config.yaml
model: "segmentation model"
dataset: "rendered roads seen from a driver's seat, with toy cars, trees and houses"
train_examples: 145000
image_size: 64
crop_scale_min: 1
horizontal_flip: false
translate: 0.12
num_classes: 12
output_stride: 8
arch: "mlp_mixer"
norm: "layernorm"
norm_position: "pre"
activation: "gelu"
mlp_ratio: 4
layer_scale_init: 1.0
parallel_block: false
inner_norm: false
drop_path: 0.15
patch_size: [8, 8]
conv_stem: false
layers: 14
width: 512
label_smoothing: 0.1
init: "xavier_uniform"
residual_init: "none"
optimizer: "adamw"
lr: 0.0011
beta1: 0.95
beta2: 0.98
eps: 1e-08
grad_clip: 5.0
steps: 19500
batch_size: 128
epochs: 17.2
lr_schedule: "poly"
final_lr_fraction: 0.1
warmup_steps: 580
weight_decay: 0.5
Rows from block 3 of a small segmentation model, named by matrix and row number. Rows with one number belong to one neuron. Each number is 128 + 32 x the weight over its row's rms, rounded and kept within 0 to 255. All counts start at 0. Numbers have three digits each.
After each neuron's rows are labels from the 100 images, of 14976, where the neuron reaches its highest value: "responds to" is what is common among them. Only what is clearly more common there than usual is listed. The data: rendered roads seen from a driver's seat, with toy cars, trees and houses.
# fc1: MLP up (model.blocks.3.mlp.fc1.weight, 2048x512), inputs 192-255
# fc2: MLP down (model.blocks.3.mlp.fc2.weight, 512x2048, transposed), outputs 192-255

fc1.381:102150107099144132085118055076212133172117167049094197139117077116114048151139104139132152110144137162124186137126144175132104147126145102123102094139109124107138164120100102145119170055141143
fc2.381:149106082148116114170177099146145150124135104171110138117091155090143122068059090106082169141157142143145119150103128151086123132118090106144162129129135132175103131131115134079072091139116118
responds to: double yellow line

fc1.291:125139137165116137056116093170110128170170197110102145158160077133068113079162152130228120069127166139105085120141117125125093134134133107141105112139099136153170116108119090146142128106148136
fc2.291:108143154143078121097151107162080139143152132149131150179161148172091165124133128127190171126105072111088155147108067154087097099114101113102096086160045119086148096136184135133147121077124060
responds to: truck

fc1.221:118133156168130115171087184102156167130066172140065157075123135095108149139109129083173132134179118152104154121144139104148148218163089117153125090089165150088176154160120130136107150124128151
fc2.221:129160157218111084148185099136132103142141056188190047120190176092128146116168155134128151117123127141169128124146083121148112139118138137149175109141086134151089117179134072178151149117100113
responds to: dog

fc1.683:146133119142098142136138111096132092154102105133137189152169125090128076192184139135115146124085134139109109158099121105123127109110148187116134113132069111093139119104136143119150166149145150
fc2.683:165182089092143129081136173117141131115166081107077107087073164142178189077138132170115173101087159162120153149137141113150110156126115123107211178100200125132078120158143132094129116153139143
responds to: vehicles: two

fc1.440:108134150140117144135145139120154124114104107093112143119054146171156172119120181082189095135147150149117087070125072112140092120143124130127112155092117133143123185127119129136139119051158122
fc2.440:126149123126131156142141130151066126083145137110092132138085103152177125061088151130093124131150139156143106134118144135110157141077136082147142118148152126093140100152209127090185130113098113
responds to: truck

fc1.168:149133096121037137096100140136120106130123185178128140117090132150150177114111141090187066156111133129118086012138127172121062129139078133119133147094130172152155168119130130111124106140129114
fc2.168:122161103136139132119124120110158135206129106090103104134106153098144076117094122070170123109151098188147088129120135122144145114181137188145095175178112109107139110111113115079144090131117120
responds to: sandy verge

fc1.259:095108119159151172093153202148124163141061144149007171137145088172164159024158175140130122097129159113198144131119074109143131140155143118135171164141125212086092193095125106184135133146184023
fc2.259:075227133150127100195137192138175132136162100092102082148151140190112154107092171123128125157135188097180174114164162108109148172120100190126135157159085111172118165143176122123158040068105141
responds to: car

fc1.553:089121132122142161108101108153131128123106151096123190131146078167167199108172120072109129112181138136111140130110174097099152165099144138148133022176117146059135118160131099132161149134131139
fc2.553:151141114130081161147112121128117162164128076148188093120138121113186101152183102165148126117140089128096147152115142157119153105043079153086102068162111096130114118120125182145174132160115117
responds to: sandy verge; bends right

fc1.362:141130095129121124130153111125106113119116141169113149149065122155166139125148170091137102091162145122154069023073147121108045094128130100127172121134136189151181112129150101133101094117165087
fc2.362:089079102156098143085102110096124146122129094158107104163134126130069129161145058123113142122141114123147149140148089124145161155146128109121163097123076098139080130114050147165098123161147134
responds to: car; vehicles: two

fc1.72:158118098124124097098127150094095167137142091121133111101126158109081147122152161117083096081153127116118121105181130210132120148129143081053195059142106106127151112152136086195197159155131134
fc2.72:144075164098190200094174094134109142183133132086147088073117137179114145126146155130134097121090129126130130156094090086110093093094124070165187079151175125147140158113126106164169118122151143
responds to: crossing stripes

fc1.252:140069158140141171149115135148159106173168167122114112182131111100137143138212125127197138111121154162128136087190145144122091112196100068134125111148094139117151153137159112133132130105099140
fc2.252:179082124129128164136105183136118178200147082178161121176141157150116137187141092142095157133130112120126147094167151140118123096152084136157114102181082133114085041162100152136179101126112112
responds to: vehicles: two

fc1.364:110088071145098201082094116152076143123148187174117082146149132093137126117132110163141076114114091164123163164107090183141164139089139132099078109105102131133126114148176108132141128151121144
fc2.364:090199124165109088114080167104178149135076093142158148101120130134134060180104165110184151175188131147128150128110155131148141128063157137137074101124178126156071121176120078153119126159137081
responds to: pine

fc1.428:155121164113101148167160144113141091117102158115139146114149145126109163055116106152136119159050164122091119133123129117125101157151073133087134146137019148085099208111159132153173155114120109
fc2.428:134138105165110139124101111177126165114115132173175106127086095160131130124130174160118140122154113133117159065112135157124114204078095082106112141108138116102122153153154185109093170146003116
responds to: bends left; snowy verge

fc1.102:176101078085068120154099159146100154112104121117108155182092066130142168049140156125123110143118165165139122123113075165094110118098065134100150131092110185135124119113139111134127117094118083
fc2.102:142118161072187110089162109077162114066139130174135131095146115112142138108168124127086163213140100196127165159116115115107119046190079102122130174147099150123166123219157120110103186139146174
responds to: solid white line

fc1.123:116082149128108144069115094138177158111133191154138126147103068126157142141168142130158068111073211106058084080134092184133113178143080085092170167126096151115151203140150085117132147164121116
fc2.123:123116072148115076146171139128119118109093144165094148133119140102097119068184119139137086120084182106125171132130133120116102163122082108131129169102164167132119173132132084120085180169130108
responds to: bends left

fc1.552:140133078135103136110116111145093168148131196110117151109101073113086081087159130106133072072137149139123158075098133174140099142066147082120148071140156168114108135122119072147149166147146089
fc2.552:096102083165100135173135172115151132160111157172127121133105141123097108123130126128161141138130140147144163103114123142150086097106096116139139102162163125215120142117084168180158118123119073
responds to: snowy verge

fc1.470:135113139087118152102162155106163122113125174090124150152077170142126130088127141074226097048117128113076131043108080160101078112115144088116111133179086151134129170113117139131099100100118112
fc2.470:115130145120118125132093114112086138123159129098109129166116104108146117092115094117178089103143089142091099138089118148113139136161172054104097087128097134155129123164211089092144145079126104
responds to: car

fc1.546:254085110130140145156136103099106112178137103122065122118177153129092198131130164137170115094116114124145152153138099120096118123178128096111166141096110152116151122128112102177168105113102111
fc2.546:107142102167154140150113152130156164088123122099093141170104064172130113127102083135154147196149076115201114153141137124155132129068116098125208106142162156085081126082150166111105114106148130
responds to: crossing stripes

fc1.270:129128088128002160151095154128130097178163168132104144091134087160055117113111141133193125064106144125135163137122102116147157170106080121107099081149131140080136187129165143149089159050142113
fc2.270:128116122140164108128104150104115124174064177145143081140197144123108129159082130178110179116136149080080106156112149164123146132095136175171076136103194135136094135134085146096072105120135090
responds to: dusk

fc1.740:146075140139131161143097144072080089130114138029167133157147112151123178098123148111118099142085144131138086104192098104132105140183096109094124183098122118098143172012112105121182116149113160
fc2.740:107028161130127208118185128133193107133138086077078182072112156160071145112147142130130089088125098083112131107159091140162142101144121109081166117099132125116094122116092114153140133094126105
responds to: dog

fc1.304:160066075086154147179126176120171150078114112126160105108162157125101154146096121123130094185090039171117096171203119174110133122122094107084113081109098102145136098139127112131143138153111146
fc2.304:131146133117144133130115185143069136136116119125145163172145138115107128125107122133115121060161227141061058105177174114083149151123148113155108095066123144227190139139175172148128196140144155
responds to: sandy verge; dusk

fc1.243:142132122135106168049126144129048106156122184098056180193083141192107140118142195130137048096113148125101187069151080149183057107123086136089164087149123148155098146112162057193159178061152105
fc2.243:151121142100163069071092166167154102143153098120146123140094124081089134151145157170190114102134120135059195107199119151142107157065126064078097122118125147143171094088121101169173146145126108
responds to: dashed white line

fc1.75:113085133124146140129142141148126173149096104126161148113094056151098164068108101154169108120091177122130110141145106157111127171103121135122216039115115148096105155128107139136154152142122048
fc2.75:066145168172078087103147217062134102139100166088081150134097126172102110107178152118142143128131187123187117097114114120135087152125067076142211151124120134163154160176194122114091150117158090
responds to: house

fc1.491:140169152145144079105165138112125142117143143077148189106147156169078138112111226066168115159160156142077108043161116120104060076174080134167163115104119134121147138070141147146124177123172117
fc2.491:065155108104135180172120163136160159165175145141109127107124136175156130149113042127124106095041096084160140188139175131122198133118134160137069202169154158140100124175169048170141090156138122
responds to: lamp

fc1.202:110130139144138149129144122128196124107141169161142162141123040157131176117220169098138129148135125112059104071145118172157087125142087108121103121084070179119145199113128133102147124078123141
fc2.202:091122119161143050130176101128173164106155124163137122061131125043102093144158168136142125200157180124132114153134111160097141153133109086104148152104187200142118115111083092156071130144141099
responds to: line: no line

fc1.497:252150113149044107141133072126097135108172183049130116090143100102139153070142101105177134127153118157166194115086112108093088104109124143111145092238115161136134178100162116117139136133119091
fc2.497:173134122104209142142124177125161154103135108136106129143132081144093139155138106124126161101129145123100120118170164152147167148135124088104109161117192117128163119156137174090122095113102096
responds to: crossing stripes

fc1.533:158122045160042166146125115101099139095141121100136127119078102168125096087127140108190115149087145154158148139101018136103178144129142128114132135176141148085120115104124143128129119086097084
fc2.533:152125114120110173139115138112131140140116089130133111067120104170141111151068093178180203135052099160108145243130147165102156111118093097133084091126068088124131125150141107103148144118091122
responds to: bends right

fc1.436:109060113168132143093124117151106133148175147131065174119091039104117168083141113150150133120159106141103176132163151131159126154166123121122145130139153174176116138133139136133124215153143136
fc2.436:030076128129090149111137148099126146125090118080140186123110077138126140155088082121108044175140084101122079166070117159110044118153110111123092071137047174186170125168156086136173083088127116
responds to: tree

fc1.443:096148141149149095134135139121189168123122121073034158114102111081171137102148155134149138146162060158148128098174171106178116111100134138144141101125150176157164130120181132101110183133137127
fc2.443:139097163092125135108133097058164162183123110109102171089083145148106117135154090141138128082123022126113153145080130134138104165101175159157080135095090137148098127173133112111180056087107120
responds to: tree

fc1.197:128134127104085128050078097130080118093102166163145148135110077210170255125188116136092111103122167102174184123097099111130156175077142149098144079123130138055113166105125116143142176148100107
fc2.197:116152159153096119133059057120094115176109119114089108168100134129142175102171126104132142100124088096142173118092132106106155225074141135181140086166116107077179160135142149121122159083098159
responds to: bends right; vehicles: zero

fc1.369:079121137140104085154110079113099126128150127154127091139162120157075115108125168064114099109141183109133094091094077107151101109171101122129153175126125107064096134089114146146116091150142041
fc2.369:125090078151131133124085084110176110091119115139131059173185151077128134124107159157110145172094097129181149108134119131088131104180166169110199128059128039101143136118027180095092112161159099
responds to: car

fc1.728:167075005186124137141136111084049138069119099116087136154122152100089147136139099141111125158154042208109106122124114132133125185154108127093123104130155150121128106087097106089100121151140146
fc2.728:167178087160098097114210147103069159123137095185143149155126144103102095118131082073168199096152132128101115145090157127088089172163103164137108106122170113158137068142135122128102101166125082
responds to: sandy verge; bends right

fc1.651:109127136128042120125135044139170083131147175146112156105123099137075112132128155147139126130164155143145140111105106119089085141140088066086119105174092092136116162127100150133125110082138155
fc2.651:140133095083123163110094145112109126146103186153121121189161152119116139161108127239115119127069037107157154169105127152104179111122122188129113179168129162182116127097113145140100123185118081
responds to: pine; dusk

fc1.382:162086122130135191152139173139152117121124146102142121130157131117093187061120106160135110172063142177080114126196127144094122191121091151046165115159042141102108167112120111131120145134109107
fc2.382:146134139122041180161069088116143137149142112154140128138113131104136118093138164172151127078128151150077144103120107154137088182127094091112115066085117127109174157139173151144121142072119140
responds to: bends left; snowy verge

fc1.580:141122120167110140133142111136156077087092121087142140114131136132190141092163145114148127160124121123104111118126139088104143122174108079131127136099153167179172152089138138104124113147111090
fc2.580:140096163096132168124150136098129167089233100105107128100113162137106121123115153142150114138186094132104132144081092159147124160147130105146129115142149152133052111169098156160121095082111103
responds to: solid white line

fc1.377:152161105123122155156136093159110114096173171123029115144155095148136175061195122131157141067145134144169084128114128100137100125134119123087121117176122140142152160080159085109200115114137159
fc2.377:125149168067158160134125169105198149106117116133151124116098098073153088160131119100107134193120147124087139103129143126111190118087094191153143101109159139102142131128103158101071130094159114
responds to: lamp; snowy verge

fc1.403:154091153041116143081133131118152211177108159119174161091082110172086180166128102122115088134064154166078121097113106209075125170050114101069133069138093168131144118150155115141166168148102130
fc2.403:106133129128088136115154134098141141088049107141117132107121130086147059154096110173141156209112141132134093128131116103139082092215103098110144191129133109172103119082117110051170133133125086
responds to: bends left

fc1.49:147110112135115164128119158105121165181165116072088181170129132183150170130125154135129113057128141146122133125173144157153109206137128126046119115125102136139159141121158138162121104077100140
fc2.49:114129174070113132075100072136137126169159199053119107140139097090112152149105108134100103099139158122115099083075131149161111114099122131091149097103098191156104149154166105122179142072122127
responds to: dog

fc1.62:136112126137096160098081159077161192104079102159105218185082106128176084137119126111118120125152124163112148078096144120074111152094142121085132098168113104115145124162139065141151160094182111
fc2.62:112118082105076131132133105129135153129072125171137085049139148098155111110111181114108211137040058121139113107090140148115133105066124080117196114108102116137178133083109129130092208141121098
responds to: bends right; sandy verge

fc1.28:240121129092073141096133103111157140156110097123139122104072144115119114171144182111129130166083125149128177161123070135122168120101080127103177127093140173130148154122108128159121113179178045
fc2.28:091097086177087107061202145170141142164107149118091115096102157094142156122164137107100099115156070145108132117120128172141187152054137143065128110137153121183129142178098138187156153164159153
responds to: truck

fc1.206:114159106110118079118158112114077106090106097160090115149119092150099191130123105135138139068137173156166100159147059087108122137170108134151145119122065181119150170136107113140131137158165138
fc2.206:114132162107144175110109164078154124186157149142168162092132098118121082156104218109110083150125149115109200111101108154144132137068162164114122102137130107154159132141186133136193166122109153
responds to: pine

fc1.464:119108146092085166147107114063137151189154142109131127125133101117110114162186101154172102134158103117167107148093126170135122162107125092082104145162081093123185122147162098117200119145143110
fc2.464:120153141143126151246179122113142063176108085167147100160088161129093139132101101064172101170106108106170153106118129128142117101114124163132132167144116084181104124108139101128124143134109145
responds to: car

fc1.684:176125081110121133141131168145130105114136153140151154152113095115156121101114147159135112152079106180130139117159126170157122087115130066098166096159049113122173141135133103081171105161246094
fc2.684:156124116111073144111164192157116126123184101143124161136122113122093154094169118178124096110147146164040154147081167159159123108153106090089090092148087144156137146147154134131140101125234121
responds to: snowy verge; bends right

fc1.254:101125134140123137136125141096118100148142146065104116130156127148136180120155136094169089149173134101186064095144104109142130118185135090128172122156100150090138146129122075209231115104123131
fc2.254:160109172182131123180146148182162099090128121122135177137140079135145101091096087180171157135094128111145121127148142129160145145136159101125112122172097184188061173115129139148126054112028103
responds to: crossing stripes

fc1.734:143068133094129142106125163095185070109120153113110165139076117127095104131145141151158124152071096207085151117216125139118139147097088113117111128088116141135210112108105138133121150123133148
fc2.734:139116132167129123106154132155118177086089076134123166147133163147098126123165156189154119079119066134113105076158087102119136255087149109160099117124142110105101098109150102204116156117053091
responds to: sandy verge

fc1.540:151114144093142124079092098110124173066066121145109109140152145094152132157114091134111138076156101207110177154113098101113132143109082143138129160132078122113164099159081128136119195166151169
fc2.540:068108129140176122073122070141117107172126144128169165108114074154107102147088087154119088105175131104110158112088124160119095131087147145152099095118119186143112129113131152197156091132118104
responds to: pine

fc1.342:113066118165102138118113211142110113121123151158112130162134140105081090154107148137213096153084188111068113142135095106104122177109127141118127124097136172109109156051100095156142116079115124
fc2.342:199132213095108153135080067117079146146142166104126090119092185118139188134120103119148092130109095155143165110156121143103127218098134137127138083140076139140137166164176174078110176152126140
responds to: snowy verge

fc1.594:130157090151065119125080128134141193137114121105113190189085126160104134112121150114095122124101146162132170072125131129152079127114102115082141117118166184121106146110179130173129143076150109
fc2.594:146127107070094104127157151136116115102223151130125142072132134141064188152125128123189193150097152097184130149137081092161059102136163108066215152150102140155112119100128109071153079181226102
responds to: double yellow line

fc1.266:155089120116107088125086135115108115120124126154131125169118104103131105146115111044161132134034149179101124036166127141127079155126116156104129143124170167142147183075132142142123215194129124
fc2.266:069145191086159043093145080162102132152148091112139131150124078118112146089123159148178146111144083102105104177124150172134165051181143166130142090059083111150147112123141146163098179083106116
responds to: house

fc1.98:197152053102049144151155135117149145141107110137140118149147185067095103190125157118098126130157098144098122098122098145105117150101115130093142070096096114132120113151061121115123095135124105
fc2.98:116143192097111112162142108080133178136137074108139131107137150125114128163096176106109127134140155105133105089112091115135124129109134135119178147082137144197105115178094134156149060073098137
responds to: dog

fc1.154:178100154150085120117134167080184127145134142139155167123169177137123134144142171100132126121100164163113094121129096130079142139092136139077143074134099137090113167089098144126159121145120146
fc2.154:161091224124120139097163132136154148100095087111096133103060123152149053137062151153162136147135082128082118151130116106119128089162085118165155122107153150095096118137076112133139121104166155
responds to: dog

fc1.186:122117141177134129108093179136172169155138127127103161180119131129105068141143130144154093091155127143129150132105080147122130124113138126130124111190101066129112143127101105151158134144154170
fc2.186:103102116154161118123133136065114074134146110169115150183112072107161138101128141137120150188124125111125070111113106119124131108169123103105117116070153143119108107131122063122166137166127113
responds to: straight

fc1.306:109123149098155118132100169111171164125172139155146237123097077144079122081137144113108088119125148139160141114115148111015143157069128000119128130163131124073129120148159135119158113083147156
fc2.306:111182110097118140135203089160140140175083168087138091130125159116139067181103103129138150127094134169112094092157123101175125158106129190114116139148135180133153091102102145146130149239150085
responds to: bends left

fc1.481:101105059154120183140105114114107154129151116137119125112112118152162185080111129082120079148105074158126108166137081116106165178065102157135112081165148124061125135115105047148149094169124129
fc2.481:120147157132114124103137124155160177129152096112134114088108157142180109161140105125146214098169131172138129123100142093184152152086085106142067135139141095123107098185128116144141134182081136
responds to: dusk; sandy verge

fc1.261:200119077118125134077103159127087142108092137105141144156131105114062164127142145139107112159107113201078162124122109188155108168147103105106186056110047134108115124102135125092125163132187096
fc2.261:194172091160135123176149163158086126104136097137141119149108123106101152088156099121189142065123111148043174123122168122116060184156119090133141114133145084146143132172129127086109135189176065
responds to: snowy verge; bends right

fc1.506:212139102109037098163139153181067183116108104110072143174090067100106140082134145094161104105154150133116136096125149141125113113146060107132128101146148129140155090140120120133135107043107107
fc2.506:122131090194184168095145065129115166096101145080109100118123115144129166135142108116094213148170134142136151157109084118131163108139134144114169086124134141141110152171139132145070175122194136
responds to: solid white line

fc1.132:194115008092123163129147139142070219140100167118047140205121131161121116103124128112121083118112140150155141129133118116069123179129091071129185078135124123072137161104159111163144108105151125
fc2.132:127157137118159143195123090082138062097077099144137109103125110133107089178025116116170085115180178132162094127138182121139136116089121099103093171104079128175137137083180087104113121146160164
responds to: lamp

fc1.489:125087059107139116166108080143098162177115096110113080131123142131115113103087100089119105166064146178156110158161125113078155149133125131129152101145113111146187156136126081110129135167120124
fc2.489:167134142147122106119089141113070104095169167144166109110102100071111125131165103135121152130098158147088021158132165134158114122207103118104161140103123116115164158126131186036112170148113145
responds to: sandy verge

fc1.311:131129123106103147092167168164123137105137183031159175082133136130169126116142206176132108135191126104158155156154117137070134140107112105111156116114139128125176135115124136154165096137138104
fc2.311:166117127152117087064098062087091136138166152119138152176115106181086162106095167104110151117093133098085151110073102115133114152134083147131204088168102085074145177118090113161076184120146112
responds to: solid white line

fc1.393:143095086114044164092095074099110084148125143146127143160064107138134130167146125133134111022099107153106168126078036209104125108150136119094100143194146143136099127117141123186137148110120133
fc2.393:124128186082143100125138159081109040165144126146141172072126136161103099103081156198190156214113166135170073206154095164126159128148139169134189138105125143151113130115115155125152122180152057
responds to: pine

fc1.593:168057113143170192135110142137120101138180120153155132148168119149161166129182152128132129135111129136168122151142112121113099169132125145146135078130088110084163136109149160111193190145109132
fc2.593:150161093093086201059109166177102070103115152131099118126101126081154139118120168123160156131078194171099105122172127135148141121136110073103155152164116108071130132086175111114099124197085141
responds to: pine; snowy verge

fc1.363:128113059097096093140112120095117100208080095088042164160134157139119109185147107145127124099139116183145126151115147163139119167146113107101096125139127107155136105124126089137149133105139172
fc2.363:136231100093163072106152124150150106145105093096098142141155137112115103142148087140165149067137122139173105131130193100148140133134114131117088099074114131178091102162116120135128075089123127
responds to: dog

fc1.234:212134127159113127084156148097172120092117153119103185114122133111105140096123177093185131082109142165064095068151157152113102142105111126113153133096123221115110150103103132108118128134110136
fc2.234:195074158098088149087134161169149156089070053151128153142160125182168082135100121186085163172091044168105088141113121039113198123107095112099079128129124141119138093126083100129219137109135112
responds to: car; vehicles: two

fc1.33:135088139145116123154107131122181197176134100079156133176112076152144153100130116155127117112129137122148160145121118135154100149066125155103159095174111117143115123096061111119143133155128124
fc2.33:105113137180120085132132156095140119110117156143071105112118135126108112092157113089143185167105127134131098128112133152083164124144094099119161090065150120080130134157109158087088161191144140
responds to: double yellow line; bends left